Rows from block 4, named by matrix and row number. Rows with one number belong to one attention dimension. Each number is 50 + 15 x the weight over the matrix's rms, rounded and kept within 0 to 99. All counts start at 0.
# v: attention query, key and value (stacked) (model.blocks.4.attn.qkv.weight, 768x256, the v third), inputs 0-127
# proj: attention output (model.blocks.4.attn.proj.weight, 256x256, transposed), outputs 0-127
v.150:47 49 42 30 55 33 89 60 43 35 39 67 99 79 99 40 50 60 77 53 45 92 16 68 84 35 52 27 42 18 50 35 12 56 21 37 28 53 11 70 77 06 25 25 48 08 63 72 48 61 64 51 50 55 49 38 65 40 37 24 07 20 95 28 47 31 61 25 50 84 67 31 53 53 40 87 25 61 26 52 73 63 57 67 23 10 20 37 73 13 50 43 83 56 71 57 92 15 74 81 64 26 15 76 63 61 47 53 56 04 76 51 81 51 40 41 61 60 47 74 41 67 27 88 49 51 80 44
proj.150:82 32 75 43 65 73 64 40 44 24 41 72 22 22 31 14 57 50 46 37 36 47 45 52 53 42 36 39 53 45 42 56 28 61 44 37 56 30 49 83 64 44 74 53 55 53 54 46 40 71 60 52 49 63 71 28 35 64 60 77 65 71 34 37 35 61 57 68 38 46 83 65 54 78 39 42 32 88 23 48 42 56 58 32 42 72 44 46 15 64 57 63 53 80 60 52 53 35 74 64 49 49 41 58 44 09 53 55 68 44 22 39 41 38 57 94 48 42 35 43 44 49 58 63 57 77 74 40
v.151:92 54 54 36 50 64 88 23 53 05 56 74 69 34 56 47 49 62 48 66 94 35 57 70 49 43 20 33 51 30 36 72 77 03 67 19 47 90 57 48 55 56 67 88 41 48 61 55 40 24 53 25 69 29 68 62 44 05 53 56 47 65 45 57 50 42 85 36 56 78 34 71 47 30 22 45 53 54 56 42 90 49 35 70 44 71 36 42 54 71 64 62 34 27 56 42 52 62 51 32 34 68 57 39 37 47 57 55 76 15 57 48 50 47 67 58 35 89 80 84 64 45 49 42 48 44 64 75
proj.151:70 51 45 42 49 32 18 47 73 70 45 34 31 79 64 51 86 57 51 39 50 53 44 66 52 37 63 44 56 55 34 25 50 73 53 50 36 63 66 66 49 45 50 61 34 49 39 52 47 14 46 45 55 49 60 51 44 43 75 65 34 25 56 32 19 90 33 51 58 84 58 68 44 68 45 35 49 40 49 49 54 69 48 58 26 60 68 53 37 26 42 60 62 38 60 48 46 41 22 59 74 74 59 43 50 39 47 52 67 47 72 46 65 31 47 44 76 08 64 69 56 33 52 50 63 71 25 40
v.152:60 44 98 52 57 51 68 45 49 48 40 28 50 64 57 62 62 58 82 55 44 43 46 65 42 37 63 52 62 44 09 42 72 33 60 41 15 83 00 70 68 54 81 42 55 49 05 68 69 49 39 70 52 62 35 24 54 23 43 38 35 72 53 56 42 00 68 52 47 64 34 43 62 44 65 43 34 81 14 47 18 44 51 25 60 56 34 28 58 36 40 55 67 60 32 58 43 78 58 62 65 52 50 17 66 36 14 54 43 46 46 51 77 52 38 62 69 67 79 49 21 58 85 51 61 45 88 38
proj.152:63 62 71 45 59 48 29 35 62 30 50 20 38 54 57 41 33 51 33 51 45 75 42 39 36 43 65 61 64 60 03 61 59 32 56 45 51 78 57 51 36 37 43 63 70 22 48 55 37 32 36 49 56 80 34 65 39 24 50 33 45 73 03 33 37 53 40 48 74 28 43 61 46 64 41 58 41 44 37 53 46 51 46 42 43 88 46 53 62 77 45 66 53 42 69 14 60 36 14 19 38 58 48 46 59 49 56 53 62 46 56 31 42 50 40 44 51 43 47 39 52 51 49 43 74 47 19 50
v.153:14 44 52 74 22 44 29 89 56 75 51 01 74 71 75 19 22 47 65 39 47 22 61 43 46 07 61 61 58 68 55 68 62 76 84 65 64 31 53 66 64 50 56 28 61 93 47 56 40 51 24 00 55 72 24 63 43 69 75 73 70 05 45 42 54 46 70 45 35 27 83 37 58 83 65 28 33 52 25 66 24 54 23 67 32 23 34 62 54 47 33 98 70 40 62 46 26 43 60 44 78 62 26 71 64 76 71 13 86 76 61 70 41 59 22 81 41 17 25 51 34 57 72 46 41 52 44 09
proj.153:60 40 49 50 62 35 48 64 58 37 69 72 82 30 30 61 67 59 51 65 54 38 52 73 68 36 33 72 40 60 64 33 42 06 56 68 25 46 51 54 30 53 35 50 60 30 62 24 56 65 63 24 47 70 38 57 75 60 59 34 76 34 61 59 51 17 68 10 12 37 73 42 48 39 34 57 19 32 16 61 61 53 50 52 43 72 61 50 37 82 67 72 48 46 13 45 41 36 67 23 16 82 65 59 54 83 48 49 44 52 41 56 55 60 40 52 67 78 62 45 44 45 22 54 61 22 71 18
v.154:32 71 72 55 70 60 62 68 87 41 70 34 63 49 53 72 83 57 75 49 73 59 65 09 56 67 35 39 46 02 15 73 51 15 32 57 14 27 99 29 59 56 76 47 75 54 27 79 78 25 61 45 52 69 72 66 37 66 43 22 36 48 60 70 55 60 69 44 09 72 69 80 58 61 56 57 43 35 50 71 40 65 40 35 49 38 77 51 31 99 93 40 36 30 09 44 89 49 57 66 23 32 50 54 08 41 18 38 65 28 37 60 20 40 80 44 55 41 61 41 47 16 42 80 83 36 56 72
proj.154:81 66 40 60 57 82 40 16 48 39 48 45 54 57 53 55 43 48 46 41 59 15 46 35 14 49 56 82 52 45 62 70 47 69 56 56 52 63 64 43 51 75 16 63 48 42 50 54 48 74 61 26 40 31 41 52 47 44 67 54 23 37 69 45 38 59 42 63 42 49 57 32 46 63 62 16 53 44 92 64 41 48 24 21 30 48 74 58 29 00 74 26 72 63 33 49 49 26 61 17 36 34 22 51 71 64 66 58 69 50 07 35 68 54 64 71 63 53 63 43 59 10 46 36 50 35 74 71
v.155:74 51 07 64 26 71 60 63 29 67 52 30 15 78 60 38 50 52 40 34 55 50 57 39 52 54 67 57 32 73 92 61 35 51 51 45 31 38 92 34 30 63 23 33 89 83 88 40 82 37 26 31 62 61 79 87 32 67 00 75 65 44 37 41 59 45 27 88 77 28 66 49 34 85 71 51 32 42 66 77 26 72 45 40 32 68 51 69 58 32 23 45 36 99 57 04 32 45 74 76 47 05 34 44 43 50 54 28 53 59 28 33 37 49 47 63 78 15 00 46 36 31 57 47 89 48 28 26
proj.155:35 50 39 63 69 69 54 56 49 67 34 29 73 68 64 47 56 47 76 54 81 55 59 28 50 48 69 53 44 50 52 33 40 50 71 90 32 19 47 21 49 58 56 52 49 49 54 44 46 39 51 42 49 64 58 34 78 71 22 62 57 79 58 64 67 21 43 27 44 34 36 34 40 22 40 42 30 46 42 44 39 26 44 57 38 38 53 38 43 71 45 67 32 46 57 63 40 60 43 32 47 31 72 39 64 62 56 80 35 41 46 68 48 48 50 47 50 91 01 79 22 67 50 15 59 49 67 73
v.156:49 53 56 33 46 77 85 66 31 39 40 16 37 59 54 59 37 72 71 77 29 23 27 17 53 32 38 22 37 29 23 18 23 28 71 29 41 35 32 59 53 50 57 81 22 26 60 23 48 84 58 54 45 46 62 18 66 58 43 23 36 41 50 60 51 44 79 40 54 45 21 47 83 57 40 78 55 47 64 65 44 59 31 31 62 70 02 49 31 58 49 28 48 62 36 41 83 46 38 45 64 78 36 24 39 51 31 60 78 59 34 30 94 96 62 10 25 73 49 55 42 06 64 25 64 64 51 31
proj.156:60 35 42 72 53 68 96 26 11 70 65 19 70 24 87 78 77 36 34 29 51 48 65 29 49 52 50 56 44 42 47 24 61 73 69 37 72 41 74 67 49 10 19 48 70 27 59 39 46 81 49 61 53 62 64 58 66 27 55 65 63 65 59 36 21 53 63 66 41 89 49 47 54 25 47 50 46 49 36 58 52 72 43 45 85 55 45 57 74 33 56 42 47 41 50 26 16 64 20 84 20 57 47 55 43 49 54 38 34 44 81 53 42 65 62 66 52 48 37 70 82 40 59 53 63 32 51 62
v.157:69 59 20 93 56 22 36 50 50 45 51 39 26 53 06 35 43 54 37 29 19 52 74 92 43 24 32 82 58 55 17 80 38 46 50 33 66 92 46 67 44 25 60 43 37 13 15 35 77 41 43 55 84 59 52 69 16 59 52 78 30 76 64 32 54 59 03 42 82 35 31 16 73 32 48 44 80 75 26 49 51 47 71 18 30 57 60 21 75 44 42 66 66 44 88 87 71 58 77 30 40 27 44 17 73 72 57 58 67 55 66 62 21 12 83 19 49 64 58 62 68 41 73 35 52 47 28 63
proj.157:23 39 21 40 33 53 73 84 72 68 57 48 54 67 54 36 60 52 45 58 48 44 71 50 56 42 54 04 68 54 53 52 56 48 48 65 52 32 32 61 44 34 69 69 29 52 63 38 67 18 55 63 18 93 68 47 42 68 48 29 68 54 79 44 58 41 42 37 66 85 58 41 33 71 52 73 55 78 65 39 13 52 66 81 40 64 62 41 47 63 43 62 63 50 41 56 69 40 36 46 43 35 11 65 54 43 29 00 37 58 44 71 45 57 30 82 22 26 39 35 34 40 10 08 34 82 38 43
v.158:59 67 63 51 43 48 33 05 74 68 39 72 67 29 79 49 50 44 39 46 59 29 72 63 40 51 45 74 98 41 41 66 71 47 44 38 59 77 09 72 62 34 92 57 99 85 00 75 63 21 69 36 47 38 31 28 53 64 88 57 35 63 36 59 61 44 56 55 70 50 65 54 45 31 46 28 62 00 64 68 26 51 33 74 47 58 70 64 21 82 62 66 47 07 37 70 38 61 26 60 70 23 97 33 63 52 60 63 53 51 43 52 48 65 38 43 02 64 92 58 87 36 41 37 45 64 36 54
proj.158:30 91 26 57 52 40 31 60 61 37 54 60 51 79 45 50 31 48 36 62 30 33 52 58 61 66 41 58 25 61 49 62 56 28 64 54 54 85 32 48 58 46 46 53 13 66 51 19 34 48 28 28 60 33 54 71 56 93 85 58 61 17 73 27 82 56 48 56 38 38 75 37 23 91 58 58 72 39 55 59 20 53 20 56 42 51 42 55 57 24 79 71 50 42 45 71 79 66 38 43 60 54 59 56 53 74 30 45 17 82 40 46 21 46 56 65 38 40 99 08 85 35 60 33 39 28 25 55
v.159:39 22 40 57 26 62 41 47 66 92 57 44 32 73 33 56 78 50 53 66 84 56 49 50 62 47 56 68 74 65 55 21 52 34 86 54 49 49 70 46 43 70 37 37 51 28 67 28 58 80 67 50 61 60 76 62 55 50 39 74 18 33 13 77 48 43 21 79 20 00 47 70 76 52 09 69 52 15 60 55 55 75 49 61 49 65 77 10 35 87 69 22 68 34 53 28 41 22 39 94 57 41 42 51 73 37 54 46 26 42 74 30 68 59 37 44 67 37 38 13 28 38 53 54 46 78 49 39
proj.159:30 68 39 33 47 75 41 30 80 31 69 48 56 38 62 22 51 48 41 38 38 12 56 34 49 55 53 96 49 19 41 47 50 61 72 49 72 55 27 38 80 21 35 63 81 63 52 60 66 59 32 52 58 46 71 44 44 52 44 16 53 37 30 42 73 54 62 63 39 34 51 44 64 19 34 78 44 59 43 53 41 67 36 42 62 37 53 57 74 36 33 77 35 51 74 70 60 58 58 38 50 64 49 44 43 43 44 89 40 45 71 57 35 67 35 65 30 59 32 46 38 67 34 47 79 67 54 44
v.160:43 48 45 01 75 52 14 46 43 31 30 65 34 02 43 64 70 15 53 35 08 57 35 41 65 44 50 47 55 32 58 69 58 53 38 89 67 60 75 47 46 49 31 69 26 38 49 69 58 43 92 85 49 45 34 41 54 45 49 52 60 48 58 54 63 32 76 20 83 49 56 61 30 18 51 74 48 49 80 32 67 24 35 60 38 65 58 63 51 49 57 52 63 60 67 62 31 65 56 20 60 58 38 54 28 41 44 80 44 99 44 25 36 50 41 73 65 64 61 14 38 52 33 74 57 41 20 79
proj.160:40 76 52 33 18 58 37 49 49 68 59 73 49 80 37 62 43 35 40 48 52 49 31 36 29 47 41 16 44 63 44 49 57 44 29 23 39 67 62 57 62 53 69 25 38 32 62 44 55 25 66 62 54 46 36 63 50 58 41 55 54 23 31 59 10 72 26 40 65 52 85 50 35 49 55 64 90 63 65 32 71 27 57 68 63 61 65 48 45 42 66 54 54 67 32 58 78 38 46 58 84 22 19 45 51 41 50 47 51 47 65 34 43 37 48 40 42 51 54 23 26 65 56 72 67 62 38 59
v.161:65 54 26 77 74 68 73 68 77 53 64 00 40 63 37 23 61 42 72 33 18 56 56 60 23 59 57 31 31 67 41 31 55 37 49 60 20 40 73 00 23 70 47 54 62 43 29 34 79 61 29 30 42 42 72 66 44 42 36 63 49 77 34 98 47 50 51 57 81 47 51 34 19 44 66 18 50 42 51 53 14 77 26 34 34 62 71 91 87 26 37 49 23 46 30 46 29 59 61 69 25 36 21 31 27 42 37 46 31 58 32 43 40 44 59 62 53 37 30 27 26 34 43 49 52 48 55 53
proj.161:65 19 62 55 53 84 49 41 46 64 36 31 64 51 37 30 28 41 55 46 82 47 43 56 58 37 58 58 41 71 41 42 44 75 57 52 56 35 34 00 38 40 26 53 51 29 40 34 46 45 36 74 26 67 31 52 52 54 40 64 39 61 44 32 52 61 14 47 53 37 43 55 59 48 61 16 53 37 54 45 37 44 47 35 47 62 35 54 42 82 50 34 88 30 30 34 64 85 35 19 15 53 70 35 63 46 61 52 46 24 58 56 59 37 71 57 51 59 27 58 49 61 38 25 54 20 42 26
v.162:51 57 51 78 08 58 54 59 52 66 54 96 71 76 29 51 33 43 73 28 37 57 56 29 53 84 39 47 68 55 24 64 59 47 90 59 32 51 32 43 50 78 48 42 68 59 80 50 23 57 44 53 33 42 27 58 84 00 53 14 95 46 68 58 27 58 25 84 14 28 76 49 56 74 47 40 67 68 41 39 35 28 22 47 47 40 29 52 47 52 64 80 59 59 44 51 50 53 34 08 53 61 38 70 50 75 53 43 45 09 90 39 57 43 55 72 23 53 52 69 56 55 42 81 00 78 44 70
proj.162:51 53 51 56 61 25 43 43 50 53 26 45 41 51 64 62 55 57 46 51 62 38 52 52 38 24 61 37 35 25 65 38 56 09 51 25 33 38 30 34 24 61 46 61 50 81 66 61 54 40 63 29 54 43 57 56 19 45 43 50 49 85 47 34 59 51 29 40 89 76 37 58 57 27 66 83 61 48 25 45 49 71 69 65 71 46 54 55 35 47 51 52 29 20 56 43 53 54 11 53 71 81 55 51 58 63 64 20 68 51 53 44 61 63 05 29 51 49 51 72 53 64 49 88 55 49 51 55
v.163:58 57 59 81 35 59 39 43 56 79 99 47 99 32 59 38 84 38 55 56 45 61 77 49 55 57 54 67 71 37 77 42 85 51 97 42 87 23 33 38 43 57 54 51 66 67 43 54 64 50 44 17 12 64 70 89 63 33 43 49 81 43 42 53 52 71 29 99 80 15 81 21 43 57 41 42 84 69 55 64 28 53 39 92 14 63 57 60 44 50 34 68 48 21 57 34 10 77 67 75 35 54 54 53 64 14 20 50 20 28 59 51 33 60 68 71 59 42 66 31 69 37 43 64 25 83 54 45
proj.163:43 71 60 71 62 61 31 72 66 61 45 44 59 60 40 28 05 48 44 40 47 28 62 62 50 50 45 66 30 42 72 66 39 93 55 51 49 45 31 35 51 41 49 74 86 67 56 84 79 79 18 66 52 35 47 45 55 03 56 57 69 27 69 49 43 76 50 67 55 75 47 62 41 63 47 17 36 59 57 53 34 53 36 48 26 50 45 53 61 58 41 43 25 26 21 43 71 60 32 44 51 58 54 15 52 38 70 55 35 35 58 68 41 50 15 50 56 55 60 48 52 61 39 50 99 47 55 66
v.164:39 72 57 70 39 60 38 00 26 51 66 38 63 54 59 71 51 49 68 74 50 53 70 74 55 44 75 65 69 75 65 80 51 38 81 48 67 64 14 66 64 39 29 40 56 46 45 42 41 83 10 46 42 37 37 66 37 25 81 08 52 72 24 40 70 56 68 44 31 53 83 35 64 44 59 38 50 69 61 12 42 50 43 52 45 32 02 47 50 58 61 21 36 34 33 61 68 43 30 01 21 93 57 50 96 57 65 58 64 93 70 35 38 32 32 67 33 83 65 76 75 56 77 29 41 53 78 53
proj.164:25 57 52 60 70 35 40 62 73 42 70 38 67 56 59 56 37 43 26 58 58 41 63 69 36 35 20 42 31 64 85 38 61 82 35 44 15 38 49 59 60 55 42 41 69 50 44 71 80 59 17 48 38 67 47 52 49 54 61 41 50 63 50 71 37 47 34 57 64 38 76 62 54 57 27 40 42 49 51 45 59 85 40 32 54 37 48 42 81 59 41 26 68 39 30 27 20 87 63 21 28 80 50 62 60 68 62 53 68 45 49 57 65 61 49 69 44 42 46 32 40 54 41 49 53 74 36 53
v.165:77 64 23 97 62 42 41 33 55 47 40 51 51 12 35 39 67 45 48 38 65 58 62 86 64 66 51 48 35 54 18 30 29 50 19 22 57 60 93 73 70 48 62 35 50 40 70 06 34 08 48 35 39 05 74 35 00 99 52 79 06 52 48 55 36 49 45 46 30 61 80 41 64 45 26 28 45 29 54 71 76 64 72 44 53 55 52 23 41 71 71 19 59 38 90 56 33 53 14 41 57 37 37 52 48 72 76 53 53 39 44 68 40 47 18 57 22 80 52 99 51 18 23 24 80 38 51 80
proj.165:66 55 19 50 32 45 41 51 40 63 55 46 62 74 41 75 30 44 50 38 50 45 79 37 51 66 24 30 22 45 46 65 37 39 59 74 37 42 45 49 67 47 29 76 32 63 48 34 64 18 66 56 38 51 44 57 79 79 30 23 20 24 74 69 82 43 53 56 49 59 50 58 50 83 51 56 80 52 45 52 55 39 25 56 19 52 64 50 40 30 22 21 49 67 52 47 21 53 74 47 65 35 38 70 53 65 49 58 81 42 75 49 44 44 64 37 71 31 21 38 60 34 61 64 44 36 42 52
v.166:90 55 28 29 73 21 77 25 97 75 40 12 92 38 41 53 65 69 82 60 78 25 75 85 77 38 52 37 90 67 63 38 41 27 41 16 32 68 50 59 82 61 42 51 50 66 38 56 99 47 33 46 46 30 50 72 45 69 59 15 26 66 63 43 72 02 54 53 49 34 72 60 53 37 47 43 25 47 36 59 77 94 79 71 59 32 12 47 62 31 56 23 81 52 53 40 46 16 48 57 69 68 82 41 53 86 65 56 27 41 45 18 91 54 31 44 49 68 75 99 31 52 40 36 60 55 55 62
proj.166:59 52 48 55 76 12 40 51 24 55 30 51 46 39 47 45 53 53 89 41 37 58 50 51 55 71 28 59 15 55 55 62 43 65 50 61 30 34 09 47 94 59 40 61 51 35 64 40 23 47 35 59 47 33 20 48 39 55 68 57 48 88 23 67 57 54 59 39 44 50 44 51 57 68 38 61 81 33 45 56 46 69 10 54 34 57 56 39 15 77 31 53 33 38 29 71 42 48 41 00 63 57 69 42 38 20 63 56 55 69 52 51 40 75 56 61 58 33 46 44 40 43 44 27 47 50 38 90
v.167:55 51 48 42 76 33 26 36 78 34 89 43 18 34 38 67 07 56 33 65 46 63 40 07 41 26 41 46 51 49 51 29 62 49 41 52 19 40 43 53 93 48 54 62 27 47 34 32 35 52 55 49 84 28 51 52 30 71 71 75 51 00 74 95 72 37 89 03 36 27 35 37 65 07 48 77 44 82 79 47 59 43 07 47 43 50 23 48 48 51 09 48 47 86 35 55 60 52 66 25 43 26 57 29 15 41 91 23 57 62 52 44 21 09 60 72 42 89 37 57 96 47 83 19 99 38 26 47
proj.167:55 58 58 47 06 56 58 52 70 52 60 35 63 41 40 76 79 54 52 64 42 46 49 26 39 56 89 24 51 50 71 57 28 36 97 30 24 37 42 22 38 56 49 48 52 29 58 39 74 34 56 49 21 66 40 60 39 77 78 25 47 20 40 45 27 47 48 14 62 56 80 47 54 52 38 76 30 65 31 43 74 34 61 11 45 39 43 51 43 68 60 37 59 89 36 27 40 57 21 16 54 29 43 50 54 48 40 30 46 40 52 53 62 66 53 53 69 60 43 31 49 31 71 57 71 54 63 20
v.168:38 47 16 68 54 33 35 39 52 49 49 35 64 68 40 37 50 51 01 70 57 62 60 62 93 45 49 43 57 08 24 65 33 86 17 19 27 67 01 42 55 57 62 63 61 41 53 65 20 53 12 64 41 64 45 55 63 17 67 39 62 51 44 31 28 29 39 75 36 34 30 63 29 58 45 21 52 12 28 54 44 11 52 32 67 61 73 73 75 34 68 52 79 48 37 59 61 54 20 67 41 55 60 59 49 57 16 34 30 42 48 84 42 23 17 23 20 78 70 51 53 72 32 42 38 64 70 35
proj.168:36 18 51 48 60 58 43 48 37 20 56 30 16 46 58 60 49 54 82 45 55 64 63 34 59 40 25 40 51 32 67 55 68 25 65 40 62 65 49 47 63 40 17 37 57 53 68 36 64 54 26 78 56 48 56 49 36 50 49 38 13 60 61 48 55 53 39 47 22 37 49 36 43 22 65 37 44 21 56 55 47 51 62 61 53 30 45 69 69 61 74 85 33 23 55 52 63 99 67 67 35 58 44 44 32 38 38 38 16 43 34 35 50 67 44 34 60 50 60 43 21 62 67 49 67 19 32 26
v.169:52 56 34 65 29 56 15 51 42 62 39 53 12 86 48 48 58 41 25 42 56 84 39 55 32 36 55 61 69 36 41 40 67 38 38 46 47 64 47 08 47 68 48 56 00 56 82 31 66 67 58 54 50 83 55 69 20 19 08 93 31 77 48 10 83 17 29 39 17 39 36 41 46 65 30 48 32 42 62 44 49 43 25 42 55 61 45 54 36 54 50 64 82 44 65 00 36 25 45 63 82 79 51 46 51 53 31 43 71 24 84 61 68 68 48 99 48 36 59 08 30 15 40 38 64 39 48 37
proj.169:11 47 26 30 28 49 52 08 76 53 68 43 37 49 28 31 89 53 64 32 50 44 31 31 34 37 32 51 04 39 48 73 50 77 26 34 55 51 44 50 44 58 47 60 72 63 33 54 48 57 44 60 25 68 30 56 55 34 45 56 60 40 26 41 39 58 46 66 26 38 50 41 56 29 58 63 61 34 56 56 51 72 52 38 44 23 58 51 60 63 44 58 46 50 55 52 65 57 38 30 71 65 45 23 48 35 41 39 67 58 86 53 52 60 60 55 59 60 38 69 68 91 26 45 58 51 34 75
v.170:38 83 79 32 75 46 38 91 60 66 74 52 99 49 54 81 45 21 84 38 88 30 32 00 31 46 57 46 46 34 64 33 25 61 43 71 59 43 51 35 49 21 76 80 65 66 20 66 43 54 58 64 68 63 28 40 62 86 64 44 95 35 60 84 66 74 79 44 25 42 84 81 51 33 49 40 58 78 56 48 67 38 24 25 47 17 66 73 30 95 39 58 45 45 25 90 21 70 51 40 55 76 59 73 75 55 43 29 45 44 64 29 38 93 59 83 48 34 51 64 79 68 55 54 11 23 43 43
proj.170:54 57 47 49 41 75 60 32 56 50 30 44 51 15 83 58 61 35 69 54 76 83 34 20 57 53 58 45 65 27 43 28 55 29 39 35 45 51 40 35 70 74 37 21 52 29 41 60 48 64 46 25 19 69 26 55 49 50 83 32 78 66 35 32 61 45 46 20 37 43 66 49 46 82 30 54 55 81 40 60 77 59 43 38 78 33 26 56 28 19 32 31 39 76 36 35 50 38 36 44 45 57 36 37 51 57 32 35 32 45 40 49 72 66 41 48 56 48 73 36 65 38 44 71 41 70 87 41
v.171:99 43 50 35 20 54 75 06 47 60 37 86 00 39 84 22 36 79 03 90 47 35 62 25 78 41 50 29 54 55 59 99 72 07 86 51 28 59 53 71 62 43 80 41 64 58 78 65 19 57 52 58 55 64 99 57 35 12 34 31 49 83 57 45 52 34 81 57 69 41 54 47 23 59 28 60 73 27 49 66 24 39 52 79 49 73 46 79 40 39 30 59 05 27 46 26 69 58 27 53 54 26 77 12 38 38 87 45 81 37 00 64 26 18 60 23 69 74 60 41 62 38 65 13 68 30 67 23
proj.171:87 30 46 40 78 22 75 68 88 45 52 52 73 65 46 88 49 54 45 33 39 71 43 53 50 55 57 36 29 69 70 65 51 63 55 67 20 68 38 48 36 46 46 56 25 46 36 63 52 62 47 37 42 31 89 31 39 44 40 96 81 54 75 42 29 66 69 64 92 31 70 23 54 38 38 50 38 54 61 55 32 77 29 45 59 61 39 53 71 44 62 63 68 30 33 47 46 46 39 44 49 50 83 64 52 76 36 62 54 76 33 38 40 62 61 66 37 35 52 67 54 63 51 59 56 39 27 68
v.172:30 99 63 31 44 30 79 74 74 58 77 40 99 32 69 52 04 40 43 63 29 33 55 37 52 36 65 30 45 32 48 61 40 46 39 49 17 47 20 63 32 53 54 84 58 44 38 58 36 52 34 56 58 59 52 49 56 60 76 57 66 09 56 86 66 64 93 53 48 14 44 85 37 30 32 24 78 38 28 51 43 46 40 22 43 43 27 21 45 47 11 48 41 64 35 43 28 56 48 35 36 51 70 52 35 37 00 45 30 32 57 52 69 75 44 48 44 93 98 41 56 54 38 69 22 63 63 33
proj.172:36 35 36 29 31 99 57 47 36 50 58 58 26 45 44 75 54 56 53 70 61 43 39 16 48 53 34 34 73 15 61 36 69 54 68 62 49 59 42 57 45 60 51 39 57 65 22 37 33 56 39 44 59 54 27 44 46 36 70 45 38 59 65 24 47 51 62 38 37 51 54 29 68 54 52 05 49 74 21 54 54 49 64 39 35 28 37 66 29 46 47 54 40 45 26 55 34 74 29 55 36 52 51 71 50 43 72 34 48 59 39 49 38 75 59 81 49 23 73 27 52 41 61 57 49 38 54 30
v.173:70 43 59 50 68 88 65 65 60 57 42 65 68 45 40 26 30 29 32 52 32 33 34 49 43 38 23 45 46 55 38 99 60 44 76 34 38 44 70 47 59 55 52 74 30 73 72 58 49 24 34 52 58 79 44 54 44 38 69 49 92 93 57 42 24 46 53 34 34 68 55 68 32 65 89 38 56 40 52 30 29 22 20 59 90 63 52 90 44 57 87 41 31 81 42 69 40 52 59 78 45 58 86 58 27 72 58 14 71 64 50 77 39 75 69 71 26 54 60 47 49 54 46 30 54 50 37 61
proj.173:63 52 54 37 59 62 49 44 35 64 72 62 44 65 96 57 44 47 55 30 53 59 51 48 33 47 76 50 71 66 43 52 38 36 48 90 26 33 49 38 36 69 37 45 72 52 77 45 48 51 44 44 24 69 63 60 61 52 42 39 56 44 67 48 70 56 60 41 33 49 35 58 32 25 35 45 60 68 42 52 59 32 84 37 78 73 51 56 70 31 52 47 43 45 47 31 68 61 57 67 53 71 34 63 52 52 34 32 33 36 30 54 63 48 79 35 54 64 70 72 70 63 44 29 53 53 52 73
v.174:37 43 20 56 48 55 79 46 48 84 52 55 75 61 31 71 42 52 89 50 49 65 37 52 71 45 35 28 45 52 53 24 29 68 51 17 93 35 60 74 33 43 45 44 34 27 38 60 29 45 97 59 66 65 65 21 85 58 31 31 25 41 52 69 57 46 51 37 66 80 52 56 33 30 26 72 52 72 60 53 50 58 64 58 26 51 54 55 45 39 67 30 36 49 44 57 62 41 25 75 57 34 27 61 30 68 68 37 08 48 17 35 40 53 39 00 69 53 30 71 26 37 53 94 42 55 50 61
proj.174:79 50 77 63 58 65 50 45 28 42 71 59 34 35 62 70 53 36 57 37 72 56 56 49 32 52 61 98 42 54 48 46 69 66 12 54 56 49 47 39 45 44 22 53 37 31 44 25 41 55 55 52 35 63 65 50 62 51 59 61 56 56 26 27 43 65 45 72 53 42 60 81 45 46 46 68 55 84 52 43 42 52 32 66 41 44 46 43 66 28 37 40 73 35 26 52 46 38 56 63 45 30 41 47 52 67 16 44 47 46 44 56 40 53 25 82 37 57 22 50 52 27 44 65 27 38 63 39
v.175:44 50 78 52 80 69 70 47 66 49 54 61 50 52 52 46 39 45 57 49 31 33 00 88 61 47 64 44 35 59 38 30 57 48 35 19 31 77 34 40 55 33 51 75 58 37 46 54 45 45 60 50 61 43 89 32 66 43 48 33 58 33 59 46 13 48 74 60 75 99 35 44 46 47 75 72 46 37 44 49 51 28 45 25 66 46 29 51 50 32 71 37 55 56 66 56 40 86 35 45 19 68 32 40 17 51 52 55 53 74 40 60 70 64 60 59 39 82 66 42 55 40 47 59 64 41 88 55
proj.175:53 49 50 42 52 54 64 61 35 55 49 48 47 40 63 47 38 46 25 35 41 60 69 45 36 61 51 49 54 71 47 50 94 54 39 63 29 75 66 59 42 58 61 51 71 51 27 58 36 31 49 59 55 71 75 51 82 41 37 47 31 38 53 28 40 53 62 48 58 65 57 73 36 51 52 34 58 46 47 53 75 55 62 80 50 51 59 45 46 57 48 43 52 48 23 45 42 82 55 58 37 40 32 58 52 52 39 46 19 45 47 64 32 65 67 42 74 49 45 42 90 56 50 56 68 35 46 46
v.176:25 61 59 81 67 68 70 55 54 57 39 70 85 55 74 53 09 58 38 57 00 72 17 40 29 21 30 30 60 25 39 46 62 64 41 88 90 37 27 60 50 27 59 66 39 53 37 69 32 26 28 58 42 65 19 29 53 47 45 04 84 74 78 53 20 45 42 60 47 95 54 85 15 41 79 62 50 59 42 45 42 42 37 60 98 44 64 37 33 40 17 29 58 79 71 63 32 31 51 66 99 38 55 62 26 88 23 50 27 57 33 87 83 61 60 44 68 39 92 21 34 68 38 79 21 51 56 37
proj.176:42 91 78 30 40 80 63 41 29 55 60 47 34 56 37 75 41 63 56 26 61 39 47 52 48 79 40 56 63 40 16 58 29 25 65 63 62 70 67 61 30 55 77 42 56 40 68 66 54 71 57 62 75 68 17 70 55 34 34 11 58 56 53 45 46 54 74 38 38 70 59 58 43 31 48 37 56 61 56 46 67 37 62 73 46 85 49 50 42 62 18 56 18 41 62 41 44 61 37 63 56 50 24 50 36 35 53 31 33 60 62 24 38 39 29 35 37 45 58 05 55 26 24 49 12 52 64 61